Weights of a small audio-text matching model.
Model: 12.8M parameters, encoder arch tdnn, encoder activation relu, encoder depths [9], encoder widths [320], fusion encoder layers 6, fusion encoder activation swiglu.
Training: normuon at rate 0.023, 11300 steps, batches of 64.
Data: 78125 training examples, 9.3 epochs.
Rows from block 2 of the audio encoder of a small audio-text matching model, named by matrix and row number. Each number is 200 + 20 x the weight over its row's rms, rounded and kept within 0 to 999. All counts start at 0.
Before each channel's rows are labels from the 100 clips, of 14976, where the channel reaches its highest value: "responds to" is what is common among them; "loudest band" is the band of the loudest frequency at the time of the peak. Only what is clearly more common there than usual is listed. The data: single notes of 20 synthesised instruments. In brackets: how many of the 100, against the usual share in percent.
# conv: width-3 conv, dilation 2 (encoder.blocks.2.conv.weight, 320x320x3, each kernel summed), inputs 0-106

responds to: C (93 vs 9.1); octave 4 (88 vs 25.3); note: C4 (83 vs 2.3); short note (76 vs 36.6)
loudest band: 250 to 500 Hz (80 vs 17.6)
conv.72,212,202,169,214,198,203,186,225,209,205,219,201,202,224,178,193,244,227,211,172,189,227,167,198,189,180,247,172,218,229,217,174,178,223,218,183,156,177,189,172,183,222,186,205,183,175,203,182,222,199,178,234,209,194,205,196,199,213,190,213,189,219,181,188,201,241,202,210,225,205,197,219,189,177,183,160,246,200,192,209,183,190,169,185,219,249,189,223,178,187,207,209,195,250,195,188,189,202,207,184,188,218,206,178,222,208,220

responds to: C (70 vs 9.1); short note (67 vs 36.6); octave 5 (54 vs 24.1); note: C5 (35 vs 2.2)
loudest band: 500 to 1000 Hz (51 vs 17.9); 2000 to 4000 Hz (25 vs 3.6)
conv.193,221,219,207,209,205,201,174,155,178,206,248,209,236,168,250,211,176,197,171,241,189,187,207,210,195,195,201,189,198,216,229,158,203,216,201,210,201,194,220,189,201,180,223,197,216,212,207,192,199,206,179,185,165,206,207,199,173,166,196,195,252,193,229,236,201,207,191,164,191,198,178,211,208,207,180,196,212,197,196,198,185,208,218,210,211,198,207,198,185,199,243,198,207,204,195,228,169,165,185,165,218,200,200,227,197,197,201

responds to: C (78 vs 9.1); octave 5 (72 vs 24.1); note: C5 (67 vs 2.2); short note (65 vs 36.6)
loudest band: 500 to 1000 Hz (60 vs 17.9)
conv.109,175,203,191,220,187,156,183,184,199,196,181,194,176,162,232,237,173,206,209,191,202,263,225,202,192,215,226,204,174,187,252,187,186,193,194,208,182,185,186,223,211,183,228,197,202,165,235,211,230,161,187,174,179,226,237,189,205,223,187,158,194,191,215,187,174,251,218,205,207,218,205,193,179,211,205,230,171,191,221,197,182,247,163,237,216,192,243,210,222,195,178,187,186,182,193,174,188,221,189,189,207,226,224,189,198,201,211

responds to: C (90 vs 9.1); octave 5 (82 vs 24.1); note: C5 (81 vs 2.2); short note (66 vs 36.6)
loudest band: 500 to 1000 Hz (67 vs 17.9)
conv.70,220,212,214,214,206,209,208,177,137,177,219,202,188,197,184,224,198,219,183,213,183,209,194,167,186,207,203,214,183,163,162,172,183,189,196,176,190,259,216,232,213,217,201,187,202,192,208,206,182,203,177,161,161,257,215,193,179,195,212,214,222,185,198,186,233,193,210,209,199,212,179,207,187,224,203,214,211,195,199,214,210,208,214,229,182,188,232,204,194,184,259,196,175,204,219,158,231,213,229,216,188,190,184,169,211,185,206

responds to: C (100 vs 9.1); short note (75 vs 36.6); octave 5 (51 vs 24.1); note: C5 (51 vs 2.2)
loudest band: 500 to 1000 Hz (46 vs 17.9)
conv.185,176,200,179,184,179,207,156,205,174,205,232,183,200,208,208,217,159,200,200,186,220,212,213,197,166,201,205,239,218,215,229,185,190,195,195,162,187,210,218,211,239,177,192,165,212,216,200,225,202,168,186,186,212,164,192,170,189,180,218,221,222,218,238,206,226,219,212,176,188,191,219,175,177,225,215,228,204,198,202,162,206,220,211,176,193,218,233,215,184,221,189,196,217,197,215,179,198,218,202,203,197,190,203,247,184,214,219

responds to: short note (76 vs 36.6); B (39 vs 8.1); pitch class: C (32 vs 9.1); note: B5 (31 vs 2)
loudest band: 500 to 1000 Hz (44 vs 17.9)
conv.22,229,210,223,180,217,188,211,181,193,180,186,190,180,223,230,209,209,254,199,190,209,219,233,225,223,196,200,177,159,185,198,194,250,183,186,195,191,246,207,240,222,165,223,167,205,201,171,214,210,223,206,217,212,178,183,179,239,175,209,192,216,214,198,199,226,206,183,205,190,225,199,195,183,184,171,209,193,215,161,204,182,196,193,200,205,223,200,154,210,202,209,155,215,184,175,203,179,193,188,235,194,199,165,220,204,189,227

responds to: C (99 vs 9.1); octave 4 (95 vs 25.3); note: C4 (94 vs 2.3); short note (80 vs 36.6)
loudest band: 250 to 500 Hz (83 vs 17.6)
conv.158,187,203,204,228,230,206,205,226,172,213,202,210,220,202,174,189,169,204,220,182,189,175,168,202,156,221,239,208,185,216,224,164,179,223,180,156,205,207,166,185,188,168,203,214,197,211,193,230,225,202,186,213,211,180,214,178,189,183,226,228,201,205,189,204,204,200,201,233,206,217,210,214,198,222,206,177,202,201,188,218,219,194,168,239,186,157,174,199,179,155,166,192,206,190,187,174,185,181,188,192,195,199,181,220,207,192,234

responds to: short note (77 vs 36.6); octave 5 (72 vs 24.1); C# (54 vs 8.1); note: C#5 (50 vs 2.2)
loudest band: 500 to 1000 Hz (65 vs 17.9)
conv.281,223,202,222,223,233,194,206,234,244,202,213,184,223,194,187,167,257,220,233,215,220,195,181,215,166,183,183,205,212,239,214,255,203,187,214,182,174,197,198,158,195,231,219,227,190,195,200,210,175,213,195,177,203,224,207,177,208,194,209,210,231,223,188,222,187,205,180,199,210,188,225,216,218,189,224,226,213,229,224,190,218,209,200,181,198,197,165,228,198,204,170,235,241,197,204,194,203,190,207,195,216,223,196,213,216,180,203

responds to: C (89 vs 9.1); short note (79 vs 36.6); note: C4 (45 vs 2.3); note: C5 (42 vs 2.2)
loudest band: 500 to 1000 Hz (38 vs 17.9); 250 to 500 Hz (37 vs 17.6)
conv.62,213,223,217,215,154,193,177,227,222,199,207,219,195,172,218,216,209,168,181,227,185,203,210,192,181,174,194,184,207,198,196,208,212,201,211,194,189,178,193,235,216,166,193,192,209,202,216,205,177,215,206,179,227,187,209,196,211,218,212,213,188,208,178,211,175,224,209,138,195,213,180,203,183,187,178,225,209,216,169,187,220,245,238,188,210,197,193,220,212,177,163,179,196,221,173,195,196,225,211,191,195,208,195,212,202,227,216

responds to: short note (82 vs 36.6); B (33 vs 8.1); A (29 vs 7.9); note: B2 (29 vs 1.3)
loudest band: 250 to 500 Hz (39 vs 17.6)
conv.282,191,211,196,194,194,191,198,198,185,187,186,183,203,262,187,203,190,202,187,176,158,195,208,222,216,199,190,189,235,235,195,207,218,181,216,190,188,198,201,227,204,208,176,201,202,228,220,179,208,209,196,193,189,175,179,187,217,201,204,223,204,175,191,207,231,212,179,273,172,228,212,216,178,194,204,194,219,172,203,180,230,170,185,208,189,192,214,186,175,190,191,196,159,215,207,239,218,192,206,190,168,228,216,211,194,206,191